{
  "dataset": "scattered letters and digits in many colours",
  "image_size": 32,
  "norm": "layernorm",
  "norm_position": "sandwich",
  "expert_mlp_ratio": 1,
  "conv_stem": false,
  "layers": 8,
  "max_precond_dim": 1024,
  "batch_size": 128
}
Rows from block 4 of a small image classifier, named by matrix and row number. Rows with one number within an expert belong to one neuron, the router's apart. Each number is 128 + 24 x the weight over its row's rms, rounded and kept within 0 to 255. All counts start at 0. Numbers have three digits each. After the name is the row's rms in percent of the matrix's.
Before each expert's rows are labels from the 100 images, of 14976, where the router gives the expert most weight on average: "strongest on" is what is common among them; "colour at peak" is the nearest of a few named colours to the mean colour under the peak. Only what is clearly more common there than usual is listed. The data: scattered letters and digits in many colours.
# router: slot weights (model.blocks.4.mlp.router.weight, 8x384, trained with AdamW), inputs 0-76
# up: expert up (model.blocks.4.mlp.up, 4x384x384), inputs 0-76
# down: expert down (model.blocks.4.mlp.down, 4x384x384, transposed), outputs 0-76

# expert 2
strongest on: count: two
colour at peak: white
router.4 125:141124156120130134137155126111168149162140154148087130116127139159122143083126125139152142162144125135127116149171129138162153126160120138125129142129141103143109152151122152158120103126146133127127117111139106138166113110113188161
router.5 083:120160115085146154125135152094154113121128151152133158134090149141130144087094092113134134193091147112136130152104108121131154105146087121108138145102134106158110141127116159130147107085150154130118109143103129114156136156102177134
up.0 091:117128146129136109128174166160158146175208121141121090110140124186137090162157123118126151150104146119140123194121109173125104137118134123125145113139128122138124149156122122132149140163141119115132130128142109128141105096083147097
down.0 117:137133123131126172103150121178119121134168115102151122136116153136118133121146147105103118120126131085146132141140159108100100140125113130142112147119132092146121126108121133150127152094153140164117120153090135104133145129159106108
up.1 071:146095160160126125114129102151136106153087104110164122162130130107128117178135158126130146107072125108138137107140154124109108109090133119145124124142101154161107077102128117129089139112134092122116128160117143110107178130147106121
down.1 077:166166107143160131125123136153124136064118152154111097098149143110067127144153120111111157098131142133127118181112154120138110146124151121151119134130106145109108152139123169114110129152122134124163113103181114112130133131134098168
up.2 061:139152124135135131126116135173117086067153128124155127126110122126132134124111175093081123154129150124124122128105108121082145124118079167122133099101128153141125124135135094089122164093118131149093152152092091120083099105124086128
down.2 049:093129183137112142115157136150125125094133127151100112130159186172131121119095120170121116105083130116129140142113141161091096125195090152105139120129154117112154093141138083147129151171101063117146108131109156155132126132143159098
up.3 118:099110121161111130123096119124088131087119128125169141146096131087090143148121136122116095127090136126103120101133113094100149122118121112164136116130169131094101139121138157109126151151116138100156143156111143158094148126135109122
down.3 117:131133122098135107145141145151102123125150115127117110159144135150124114152116117137123119143147107105171150168130077140123112150089160157139116125092089147168109120115134137145157143160165160165160133124153144141153111151091105136
up.4 087:116123120123137144107152093116135091098097095082169132147095153098146114128141129111082091124098167113150139110135104090085103145113093127116135113100114155151117125115124149125155166092120142123094104172094108124130135101184105130
down.4 091:114170104136109084116172151177114111155143110148140165120127092122114087162106111077146160131107087108131134166120102134148115107070102169150111122117117124125145113134160131154160147159124123168145188129137131120151147124117099100
up.5 085:131142090132088156123139157149120127124122117150127149160106161142099134109138141070089116133128132125161123128114136134110111118115083135139077108157097084169113107116123125129094130138146114097140175122122111103131145157147120108
down.5 094:099171123148143113081131142148091110091117102142140143133110105099139143122105100116134189136113114098132165129166149123148064151128148117089122145146148094160115095104107150167173127128110134169163152127155178109132108112106083115
up.6 098:133134111120123150140149112179177140135130141142095110128107145134136084111069107067143143131127128115180107132122098105120160143148092141074118142118168133128104105126094094130139145128129065121119114167119114136166087127150122118
down.6 108:129132111119134155118142121148123114115160136124159134146131148125130137108161146140100107112112126089150142155136125132099100114115123122138113168134131111150135127128118151143138167100136148160138120132120120107143152110145111125
up.7 085:117105109114130129130089129130137133136140169155115120126109135166107145099131136098117113102137150171126110102138116126119156146144131174121142134128193097119123157129103155159112145115111125139145115130129124162136117138205147102
down.7 106:128132106138126148116149106179110124129154101122151123135138149149133142137157130098100132125136135080136121148140118116111114154107126112136123166114116116147086116125124133144156157116142122155098126158109139101121149114144119122

# expert 0
strongest on: count: three; brown; purple; black
colour at peak: pink
router.0 083:123142159156108124113120088133130139123139127097127134112132129141091090111094140109116121141115150139141117135119138127119085110150140168105079153143147103106112100066130135065120121149132133148122116122104161105111094147147113081
router.1 098:127154153137104140116171131125110122110156089122125143107127114123144104138108142111121108150128135135123130131127139137066156121116090181119058116109142096098166149120165107132096106098166082128115118133103104145154081131145157136
up.0 076:135146105130151113112160159101131119160074108146144138118107136144076102139104120122143113089109125129164136170181160042141092133100099195168107103125130092160116124181159085138165126140115158145112142119109109141174117121127090101
down.0 096:136162138108140117126123064143136117142146152123107092122121165096208131104105113143097117124124131173084159106123100163130120137169102099114136101106123157151115159117116147130141147121098148136141149110146168128149149146185121155
up.1 105:076152136113139127128108098123120141139133162151144148138108121108092169130110131169133102105096145154126148103156114129123131131120126120153123141136125153144131131140090121143154159129116133121110115178128146134123151123148114123
down.1 155:111191139114163103134108113097156116137162145153113115150118080164143085134099110125095136104091122115092136130113072106124122091114085136123172143124132126139117149101118113095130125123148161139144152121109135108170130090147117153
up.2 099:106144112147116118127121107108161151169095146165124133149109145118139157130118131181091094114118143136106117114163049106147143129101146106156123133105154147114123139142074128152111137115103133145057134182110116096118135065142126161
down.2 114:157153136145108155090172103104120088105138138161113105148129115148138139138123103093133140139089114125110110158128110136187135105145105095132214125106146122134090138126106150127121119086119166126162117101127140105179154132143122145
up.3 134:105175128150094093110150131120109128094148127140130140105150109120146184135144124164141087133124129156106120060176126119131141154116119082117127086102085152110140129145130105170148153136114105138118164112138137124111123138162139142
down.3 132:133141138110140139102157099157112076105118142153153112140089169107138131133100125117113124166116147124106100148119114133157145110134144098131185134102142148149122172129115136119117117134136173119131160111166138104164103120132141169
up.4 122:137129155090111119156175153098140155105138122141135158094143126120121128122115139110138120150144126095056074089110105121130124145145094128115134132106158090107156164142123163107134118121159146139081122106133136131134085147164145127
down.4 099:157138136147123094130112092125115106133045096154151147148128147143133133147143136134136127159126115126153145100149116108154113057185165105132133129108121132136121099108141130120112146104119131136130130110185124151136182111165138163
up.5 069:162155108104129144112112134120164119113142098137147204134131122098089162137117098140096153143107162114123106103138105096116120107078103159126137130140160136107114179157090081149101167106156116125115140136125143094135117117124155125
down.5 072:158108207175130103094114116096084129154160143138144068145107156132092149091128128125118096118140114115131139126123116124139114136118137138090163154106127160133101131132158103117137136150172160163119152125135114103115114171133153148
up.6 074:151178119144139155101143107138148155152147107101129134099139138141126138104110101162116143130132145158113141125145119087141162137132122159104134118117119110173127136117150146151113133101126158115107125172107084108157117118163137162
down.6 061:121135129132146125131126133151116132192128106144135133171127128122116160156132177100069122131117144134083127137177151116123065125103124132124120127117130108144121150144109126144127123187154155127139139156114125144144128148131108117
up.7 111:133165100113134120139134167124137151139153126133161142126119146128112116122138103104116124146120112143129096100097142133167153124137162158090146132141135131078140133126133139103130092148131111151111105099112167114181094121184134134
down.7 124:179140140146123145123108074142133104119073116173130121193148170112141116186122135134150141118096155152131112110112122151173106122152110088097171116130117152128143118123109131138144131128131141109153139119118094117137154105159123140

# expert 1
strongest on: count: one
colour at peak: pink
router.2 086:131134102147100097129155101119145162174149129130142160116093136114117133136121160139114160176131100162086106116131110123104146167106086135135099123126129085146135134138105107156141125077160122168114139120059122127162119136100136095
router.3 063:100117104125094138139190123118149115090130103148111172157108132103150123155075121095102132141133151140099125137132124134113119145127130128121139189129126117155140138132135086128145128135122131115085107183094119078125125104129121167
up.0 062:137094095092130127120130112119169131138151146068177113121109158087103099079109111107101142146121124132146130158131113115161163131129107139124067113132141118118096087106176122122162157123116123145076137139099103126137101142180135124
down.0 051:144111154147095151119120155132132143142152156126162111134149182093137078142102134136101163083127127107090154108131138122147126151083138108158110120116126145154132101116133076155112104117148134142114130140111174092138129113137152108
up.1 070:102132095119104155117137120125192140088138117123114115120119143114094075110108108108124113132102081128118154143136097144091157138121145140096101161083108109131141154135124136104145127088145136157115091154088148122146108125150117098
down.1 056:115135145127130126144084114159140130150110078142155126148116125161155150108120103156092144138099100120085134128137149152161134147150125116098134128109118129153153134117124125097132080139126147146134119137240107102201155122119106133
up.2 147:141128116148145130121114178110077087132153137158075131157127115136168090136165130081121144127121132155133141144167190149146154117108134118113171137148102157107136095106148130196109134135045112116107137136124152139139147114153127148
down.2 136:108159144129159115105111101154132141100108125139134112171122127124095087102122094152100164110105129102151122134131124145167098111128115144122139115115111106120104115063130129127136126148139151150147129108123122080119129144138112127
up.3 064:112143105156138155129165149153129155098125138090124126143086194092107146101103120120119110159111174120130100108132085098111142137107118143126103135096114135150156114125135142154142137134134123159138116143120107089145106128139125142
down.3 050:132118122122152130152134135113170148105165101151116112174134113157129126163131131126169148139134090133118142194159150129181136134127111107081121127154135124099167163105146149116136140088115145147122145106232109124164139091125117096
up.4 063:127151143159162139114129093132173175145119130093134106150098150145119115104128128140095164135128144135174127133112162126112158139115105132131104119138133130151101107171116154122122155104183112153129105113114119109132085107150143075
down.4 057:104160101097147153127099148166131148158138132063137100131137139105107118107110126164157183119100097134107155152132129159138113157105130092112135101131100154168126141105114092137118114152101130142131128133224150073150121110148105147
up.5 054:140139139122141126145137147127143139118106110096143111107085191112100104106101143123108079094116159118179120157130106130148158116121105153112120154125102104165120113113117162162126176092149087187121129129093110160121150128111093115
down.5 049:135142117092156127122126110127135109132126129130111139123108156123134144141142120119078161125144100140112164131104114130161139151126117087112129140149133119124139093094188114169081146140148098125136164157216132135127129106105156125
up.6 058:114157125160130163116131106142136156120144166124145151116099151116090118121102123137103109158090134115145136091122090121177170134165132154094168125095134088136134162107129132106121141112132128117104099141075111106144147152153154140
down.6 045:174083123117150127108157148125078143156134146118147171137134153098138134104132139142105138103081109102088144134139102099155098119138132163109085103092136146151108054138115134130097115082083092134119120101181137109156141145129114130
up.7 087:114162099162108140104165116140134174130127095077168131125109156151120124112099106124105102178111114127119115116140105097103174102127127136131102143129118122125111090137130138142138113117133113130146126175089133077153131133173153114
down.7 060:086170127111104103098116084126122121099120122150158118131126104122153137151133128095129099095101092115161175110151142160136122117136127111127118144120144099150125113116149147143130046129118127072147108144217118081158130109142136097

# expert 3
strongest on: count: three; yellow
colour at peak: brown
router.6 091:097117095114146133108112130148101148076106096102178125110113166110107141114105145174109133110119151103105101132162092112111168129132108101142095127132130111148119102134146118124114145120116144148128109119089137088140131098161130131
router.7 146:120124117162134077144069108142101120096104113121167140134152141107140116152160151160079122091116143128116130117129104148117105131090138070151155110141109149147105109123108084125136147134072132112145125155145124116106176094129090128
up.0 048:157136128120105132108148139159147137148136124089117118159133138137108128145086102129147123160116183120149125136109083062139132122134146112118156149121144121149076129117141123116170117095180141146152095154123149092107121156091171116
down.0 040:075172130115133135132126081111153099114109093112139167102118121140125132118066101141105116143130133105137136160149090127153130152111120128115134135113147158142158171127128167120121120137156171157122142151135158150140141137103142143
up.1 075:150132100150157155136139159113138122135114127110103119138116182154129088099097108104140178142107120109160121141118139167112103119108108127098131154130143095130125137116130133122119150134145117160115146140162079139101119144087128087
down.1 066:171097136152183144143121104135163144158093136143121109139154128121137135131137143147113142094128155147146182115108113119122119102087143159149141182160097157120146076144153118077125120150173133145148129138156127132162146146142102107
up.2 069:113146108091129161096127165141155128157156142136109133133087137159119128142096082118150142156112146101119138171110126164117144087144106169137080151106169106130127150107138138105168113102172131132094148117101106148117098149102170098
down.2 057:104108155158135144132120131185123119125152166089128121142162092118145131098122141096115075115130122093115139097111111129116127077108126122148147104126113150074150094143139162110151144150159139121167137126135111115090171150105125148
up.3 077:144112123109162168099133152158157120131127172125087138172113135160120111103093103068100150140119117120169143143116169093111147105149108165137112137145151083148113131144151139154143154130134146144149126129071117167146103165116149079
down.3 043:094118147210114118142132126130070082144137134134153104122098102117128140135151161190073158106169120085094119074139116162154103152123124132136140175136155124130126113079126120139106130125144165168098134097132109124139144194177153134
up.4 074:137099143101169183115131160160118122120124139143154119129072132119155100157074107093115128147102101100132159152115148112116108087132119133128112163146154119123119146133134119114135115108131144145128116144103126116128105159106143120
down.4 056:106109105098122153096139127133128137111108172151105102158154154155094131139095150143109076098145129190111136114080086102136117159113107125127143154129161071143157097168112104110168132103149139168149101112091131152137072111096105104
up.5 062:106158118130128152130142107159136084146135150147148100147111107114098128110109084101089125131098138137171152126116130131089132133118142140116094158142162131130129154068163153144123157118156120114125135163076135156135107104155151164
down.5 060:106123092093109174126141153148168127155136136113169165117116113137159152153110167121148122078100097077141130124138098142156123130102120163079129118127105154154143104111148100133137161096134134108110156118114155109122107141103116127
up.6 050:096133100092143108129154139135134100133163106145153119155121182127126133163090110104128121116084121138133105125134147158130137156102091123150114195173147103143102105140174118102132114156106118102178171137068093132152093152118155132
down.6 046:148127106125125149125170119164147093132088077106138129152136155101135150154124107155119134115117112152170179124080093133094128125122127150129111165094149113103128173155102090153152164147135129122127110158197120121126153131090128129
up.7 051:152181119127135140097166116119134130151127144161107115147106111191107098168080128118125125182162120132128147114105146120092134088131088203138121145161153111132099175133142150120149128116154129158122112125123121140137080166122181133
down.7 039:150091138105113133126118148103105150155094133124118171112118096148173104107098135204157115127143158137133132184086126133141147136138063105115082138129119132143152150169093126144144130149165091098159125137136177121136138134121134137